{"text_encoder_width": 384, "text_encoder_norm_position": "pre", "text_encoder_bias": "all", "text_encoder_parallel_block": false, "text_encoder_positions": "learned", "epochs": 6.1}
Rows from block 7 of the image encoder of a small contrastive image-text model, named by matrix and row number. Rows with one number belong to one channel. Each number is 200 + 20 x the weight over its row's rms, rounded and kept within 0 to 999. All counts start at 0. After the name is the row's rms in percent of the matrix's.
Before each channel's rows are labels from the 100 images, of 14976, where the channel reaches its highest value: "responds to" is what is common among them. Only what is clearly more common there than usual is listed. The data: rendered scenes of coloured solids on a plain floor.
# convs0: first 3x3 conv (encoder.blocks.7.convs.0.weight, 256x256x3x3, each kernel summed), inputs 128-255
# convs1: second 3x3 conv (encoder.blocks.7.convs.1.weight, 256x256x3x3, transposed, each kernel summed), outputs 128-255

responds to: count: five; count: four
convs0.150,059,220,188,185,212,205,214,179,207,210,219,207,225,170,196,192,220,188,184,192,206,178,225,197,208,172,198,210,242,155,185,201,166,215,175,218,197,220,240,185,208,201,192,221,230,196,151,199,197,196,183,165,207,208,197,173,202,215,199,239,217,178,186,219,205,227,202,169,213,192,232,165,201,205,172,203,244,216,185,200,199,217,196,180,173,184,189,241,199,194,179,198,199,198,245,231,195,214,213,206,190,188,159,180,175,198,211,211,238,182,204,204,193,218,179,201,143,195,170,188,235,204,230,218,187,176,156,207,200
convs1.150,070,216,200,227,204,190,213,212,175,225,204,183,214,194,207,188,186,225,166,198,197,219,199,189,210,168,214,217,212,190,198,199,179,219,227,191,224,194,216,234,223,252,180,150,183,202,226,201,225,184,197,184,180,225,196,248,194,199,176,204,222,190,207,233,205,209,210,200,236,196,204,198,187,227,187,232,166,205,212,236,210,203,209,173,181,179,214,201,214,171,164,188,194,169,194,161,168,222,213,160,190,229,228,196,203,203,222,209,199,158,210,201,205,195,204,185,246,166,214,200,168,201,181,195,212,205,169,218,198

responds to: grey object; count: five
convs0.53,093,216,223,183,203,172,225,237,191,172,186,189,186,243,205,225,179,217,207,174,215,181,203,181,185,215,153,223,215,214,215,193,244,177,210,205,221,200,198,205,178,194,202,197,206,179,231,201,198,207,203,230,215,156,150,175,181,201,203,213,165,205,201,178,207,182,196,241,189,204,172,206,179,198,170,226,192,196,193,198,202,195,143,172,214,204,201,176,197,141,171,221,192,187,219,162,202,204,193,214,200,192,231,177,193,213,191,215,208,196,168,192,195,173,237,211,212,196,191,195,219,172,130,185,159,180,183,192,192
convs1.53,086,238,204,194,200,217,191,193,205,220,191,193,225,191,212,192,212,210,214,198,201,177,190,221,205,187,177,184,193,185,221,214,227,237,187,213,202,194,165,207,182,186,215,228,206,170,190,211,214,222,160,189,177,174,182,228,222,191,203,171,170,190,180,199,166,208,186,224,151,195,187,195,176,174,179,193,253,164,201,207,215,175,213,177,197,200,180,163,180,164,221,227,272,186,186,169,200,159,231,215,168,194,206,203,225,202,172,200,194,193,237,192,220,192,222,190,188,202,204,203,212,181,203,212,216,196,187,175,225

responds to: count: five
convs0.158,067,179,199,200,220,208,203,183,195,190,239,201,175,184,235,211,194,186,173,191,208,214,213,189,200,184,228,254,254,217,162,208,204,165,197,177,213,177,239,226,194,189,179,189,199,199,194,185,224,199,192,196,201,234,201,183,176,221,230,166,203,195,192,174,217,208,184,178,160,179,209,145,201,198,206,169,135,158,206,198,211,203,192,201,190,221,197,200,208,191,247,189,184,194,225,197,193,247,211,209,207,214,219,229,213,205,215,220,204,178,194,188,201,193,213,218,214,199,196,173,221,195,187,223,183,186,197,235,176
convs1.158,082,179,219,200,209,196,175,195,165,215,207,227,172,172,207,159,226,195,185,241,175,210,177,243,202,252,203,204,207,194,214,187,186,188,216,182,175,183,232,180,157,200,204,186,194,178,215,219,223,219,178,211,200,204,182,199,196,217,211,223,157,217,182,179,206,186,194,194,184,183,186,191,222,210,205,224,217,183,206,171,194,188,190,190,201,142,191,200,227,212,185,215,221,183,199,223,200,212,199,190,200,182,220,192,187,208,203,174,195,186,190,168,230,246,203,206,212,212,200,204,208,237,205,174,224,179,212,169,219

responds to: count: five; orange object; hexagonal prism
convs0.250,077,161,194,212,184,216,195,199,178,203,232,264,206,194,191,199,220,169,181,216,204,222,161,210,206,222,204,220,231,186,166,196,246,209,232,188,194,189,241,197,187,141,193,213,208,204,207,220,185,193,200,217,164,228,200,162,198,194,211,187,187,172,175,177,182,240,192,213,169,184,203,182,168,211,170,200,171,178,193,178,221,185,202,203,207,194,214,205,180,184,241,210,222,209,228,189,195,232,183,163,189,228,208,207,245,183,190,184,191,215,202,184,191,201,221,188,238,206,233,197,221,206,213,198,195,207,181,192,189
convs1.250,082,226,210,174,152,222,216,223,200,196,170,217,198,182,199,171,198,227,211,194,219,173,209,200,193,192,159,195,180,172,205,220,222,236,183,211,194,196,193,184,176,222,219,195,236,197,182,213,177,243,206,201,186,229,202,188,190,212,194,215,175,223,194,195,236,216,184,226,204,179,202,222,206,195,209,221,203,202,184,202,209,185,221,209,225,175,218,199,186,200,197,208,192,183,221,202,207,194,197,202,175,204,201,171,152,217,189,191,182,200,166,194,206,231,186,189,193,206,188,191,203,232,206,154,186,199,180,181,176

responds to: count: five; blue object; red object
convs0.193,062,194,196,183,183,193,176,197,167,187,209,210,191,179,189,174,184,193,158,205,201,193,153,180,197,225,206,155,186,188,175,193,213,187,192,191,197,197,175,170,203,168,209,207,200,196,185,183,173,177,180,188,164,174,159,218,184,172,166,219,191,177,190,208,200,196,193,204,184,215,202,207,201,204,193,183,180,195,185,212,172,171,193,193,209,172,181,183,178,191,224,183,200,204,202,185,214,166,172,165,198,174,178,205,214,199,181,186,169,213,195,192,158,195,177,171,207,193,211,201,204,205,176,192,172,183,184,166,179
convs1.193,099,205,222,157,187,216,194,178,243,192,196,193,192,188,141,195,175,173,212,192,231,223,212,199,198,192,199,227,169,231,220,189,188,213,170,220,203,209,206,216,220,196,184,224,183,214,195,226,173,187,181,214,174,192,206,186,200,222,188,205,222,184,188,223,200,183,187,236,197,201,203,180,208,193,208,217,178,207,213,209,180,195,179,191,214,207,207,206,222,202,204,187,220,188,187,229,182,207,195,202,185,234,212,224,204,222,188,200,219,208,159,204,218,191,208,165,205,214,165,202,188,219,183,202,208,211,180,205,150

responds to: grey object
convs0.114,084,187,195,192,212,198,206,176,185,188,213,194,201,203,224,212,215,198,203,171,209,183,202,206,194,209,192,215,217,222,180,225,206,176,183,174,220,173,206,174,181,194,181,190,233,182,172,213,223,209,188,176,176,213,180,197,154,201,196,143,184,212,177,166,196,202,182,210,203,207,195,181,188,194,183,196,192,192,210,185,199,179,186,159,193,219,225,167,202,180,194,199,179,194,201,180,176,209,223,214,233,195,214,223,200,215,205,199,207,168,192,170,136,187,184,208,176,185,218,159,206,193,179,197,201,192,94,212,179
convs1.114,067,203,216,202,192,204,189,204,169,218,206,205,201,203,193,174,233,238,172,221,171,201,175,213,185,204,196,186,221,195,220,205,194,231,209,216,207,184,203,194,214,208,169,227,221,207,196,198,215,215,198,203,194,206,186,207,173,213,194,218,208,213,207,215,181,194,211,176,209,174,186,170,164,216,211,210,198,196,164,172,212,231,193,170,207,178,176,189,246,190,188,216,191,189,221,209,200,198,210,158,181,199,196,199,205,208,198,171,170,192,220,175,259,193,207,173,205,204,223,227,206,184,214,185,207,177,192,190,185

responds to: grey object; count: one; its colour: grey; sphere
convs0.203,108,208,202,207,222,187,205,194,220,196,193,206,213,207,228,227,212,218,236,206,220,176,233,220,212,174,172,218,203,189,204,208,193,183,192,217,193,210,211,184,204,201,200,209,217,204,178,208,244,229,204,190,185,202,214,181,186,214,215,195,205,222,199,195,214,196,186,193,221,208,196,180,206,199,185,212,224,213,214,207,209,213,206,189,225,214,197,199,233,214,145,216,202,200,235,205,188,196,219,244,225,193,203,210,211,213,239,194,197,178,204,211,237,199,208,224,149,209,191,172,217,208,159,217,222,205,184,245,185
convs1.203,099,210,187,197,209,188,201,195,179,214,212,195,211,207,203,188,235,273,168,194,175,187,197,205,179,198,216,182,211,205,196,197,223,220,230,190,210,194,200,199,224,217,167,218,203,199,203,162,212,211,220,185,222,220,197,192,197,192,185,199,204,226,207,208,191,217,215,213,221,178,194,171,163,232,211,191,223,206,193,201,203,226,205,191,213,178,193,200,252,184,172,213,191,208,209,197,185,210,210,147,191,203,198,205,208,183,219,167,169,175,213,183,242,179,202,202,215,179,220,224,190,181,201,213,197,210,194,223,216

responds to: grey object; count: five; white object
convs0.28,092,215,194,210,207,194,187,219,177,157,187,211,171,215,196,204,189,203,215,175,203,190,190,183,185,209,191,181,207,211,203,196,212,198,179,208,230,200,176,214,186,199,200,168,226,172,229,180,181,188,164,173,215,185,157,195,197,199,191,220,173,187,188,187,175,204,198,213,198,202,186,204,177,203,166,220,186,209,187,154,160,212,183,173,172,201,180,182,185,160,219,194,182,170,205,187,193,210,145,201,185,188,197,172,194,197,176,194,184,214,167,188,160,172,236,196,206,187,186,201,231,192,170,177,141,201,148,187,191
convs1.28,074,215,226,209,207,225,208,199,225,227,195,165,218,209,179,236,187,180,197,208,222,183,197,197,219,210,174,236,195,169,212,205,232,224,164,226,172,213,209,196,189,208,188,192,207,197,180,263,190,214,165,213,189,189,169,223,228,210,181,172,178,184,188,175,175,177,216,187,153,199,202,200,161,188,188,236,246,203,213,193,191,198,189,183,195,169,208,188,190,182,214,205,226,184,211,179,241,193,199,219,179,197,176,175,198,219,180,187,203,217,210,201,227,173,207,188,174,215,195,206,219,193,199,215,221,191,184,167,193

responds to: count: five
convs0.235,051,153,190,186,206,205,206,208,177,210,168,218,196,192,206,216,212,198,202,221,164,194,201,214,193,132,222,223,191,182,205,174,200,199,201,198,185,193,227,190,227,198,192,224,171,218,210,193,190,212,208,203,159,194,209,203,250,185,192,160,215,175,213,197,205,219,208,220,205,196,193,207,209,219,171,184,220,199,228,210,224,219,190,228,209,205,223,194,216,197,225,194,210,210,206,211,220,200,191,233,192,217,222,227,220,191,224,167,175,185,203,193,246,201,237,214,183,192,141,209,185,202,145,218,219,179,247,228,168
convs1.235,084,194,194,176,205,204,216,196,206,195,196,209,189,230,210,207,228,199,191,200,190,233,195,214,211,216,194,241,197,204,207,164,197,215,199,183,200,202,232,178,227,250,181,209,165,201,204,181,178,226,237,191,205,215,211,221,226,207,183,200,229,195,231,193,192,201,217,235,200,176,199,195,216,208,221,184,210,192,222,228,198,213,201,216,195,162,235,172,209,206,188,173,188,234,217,202,211,236,186,193,175,218,191,183,193,200,200,162,224,189,187,198,212,223,223,218,213,202,175,221,196,211,211,201,209,219,239,190,173

responds to: grey object; count: one; its colour: grey; its colour: black
convs0.67,088,208,182,201,212,202,203,175,197,189,185,203,204,210,222,221,204,201,217,190,193,180,199,210,196,190,187,193,198,201,188,216,181,186,193,199,198,193,186,170,189,198,186,201,220,190,166,204,236,224,187,176,174,203,179,203,168,202,200,188,193,213,174,180,215,199,190,170,204,209,192,184,204,197,187,193,215,205,217,198,193,200,188,155,201,209,219,193,224,203,170,210,173,191,203,191,175,186,198,231,232,198,185,203,201,204,226,186,201,192,188,169,126,195,188,208,168,198,214,161,202,196,184,189,210,202,80,219,173
convs1.67,074,198,208,207,201,205,184,219,182,197,191,197,197,213,182,189,224,253,171,205,172,182,179,204,181,195,211,182,220,196,198,183,208,217,221,224,221,198,198,206,218,216,158,221,201,215,197,187,211,214,215,200,194,207,189,192,181,209,182,211,217,224,209,218,193,209,203,170,221,176,176,175,161,227,213,217,199,214,181,181,207,216,204,197,204,185,196,170,250,185,193,209,169,209,234,192,216,199,223,161,180,197,173,194,213,208,209,175,177,179,227,198,258,166,211,174,194,199,220,208,188,169,206,218,198,166,172,206,192

responds to: count: five; white object; checkered object
convs0.97,094,233,206,192,190,224,200,172,205,189,235,219,196,214,210,201,131,205,229,158,207,211,198,212,165,186,165,189,204,213,207,182,193,207,232,213,195,218,146,202,223,201,202,188,183,212,186,225,214,244,156,182,177,212,208,160,190,180,174,187,221,201,217,222,185,208,208,182,216,200,223,215,160,194,197,188,224,202,209,168,178,231,205,189,204,204,185,210,220,195,187,203,207,156,242,206,171,201,151,223,217,203,200,178,233,210,221,179,208,219,213,200,185,215,221,223,198,217,196,224,232,170,176,220,173,173,186,213,164
convs1.97,082,179,209,206,218,174,203,199,174,200,204,170,216,203,209,189,208,209,195,154,197,190,192,183,191,218,161,190,224,196,195,193,216,209,195,209,198,231,218,226,219,201,180,203,238,222,175,235,208,211,211,209,178,205,176,169,193,177,197,173,219,197,205,159,182,182,227,197,176,203,200,182,174,203,189,183,172,198,181,228,229,191,212,192,197,213,174,210,207,187,189,230,212,221,199,198,215,223,212,207,203,215,188,188,171,169,193,181,207,190,168,221,182,170,220,199,219,256,204,222,193,158,181,206,196,172,181,202,216

responds to: count: five; yellow object
convs0.204,077,194,183,201,191,209,195,205,162,201,214,207,201,176,181,185,207,164,176,214,182,223,149,198,206,214,218,187,170,177,193,197,195,213,191,208,196,205,194,175,206,178,186,201,245,215,195,204,154,164,224,209,175,204,184,194,218,171,193,225,204,165,209,198,207,200,201,204,203,170,197,208,210,191,199,198,195,188,212,208,200,208,221,223,206,167,200,195,174,212,231,203,216,218,204,197,224,199,192,154,170,182,179,190,214,153,166,180,179,162,217,206,207,188,203,181,187,208,206,211,191,203,187,200,211,193,237,159,190
convs1.204,111,204,204,181,200,201,217,193,201,183,203,208,186,202,221,195,217,149,217,184,214,211,201,186,186,207,207,200,188,205,200,192,206,206,206,202,207,206,214,174,208,200,218,207,181,229,209,180,198,232,222,203,200,210,239,214,206,184,197,199,212,211,212,206,189,204,188,203,205,191,214,193,220,173,199,195,167,206,206,242,180,194,213,217,204,170,210,199,176,180,189,189,180,226,182,209,202,222,189,236,173,192,203,190,183,177,168,209,203,197,195,208,144,202,219,236,222,183,185,213,206,217,220,194,166,225,230,174,161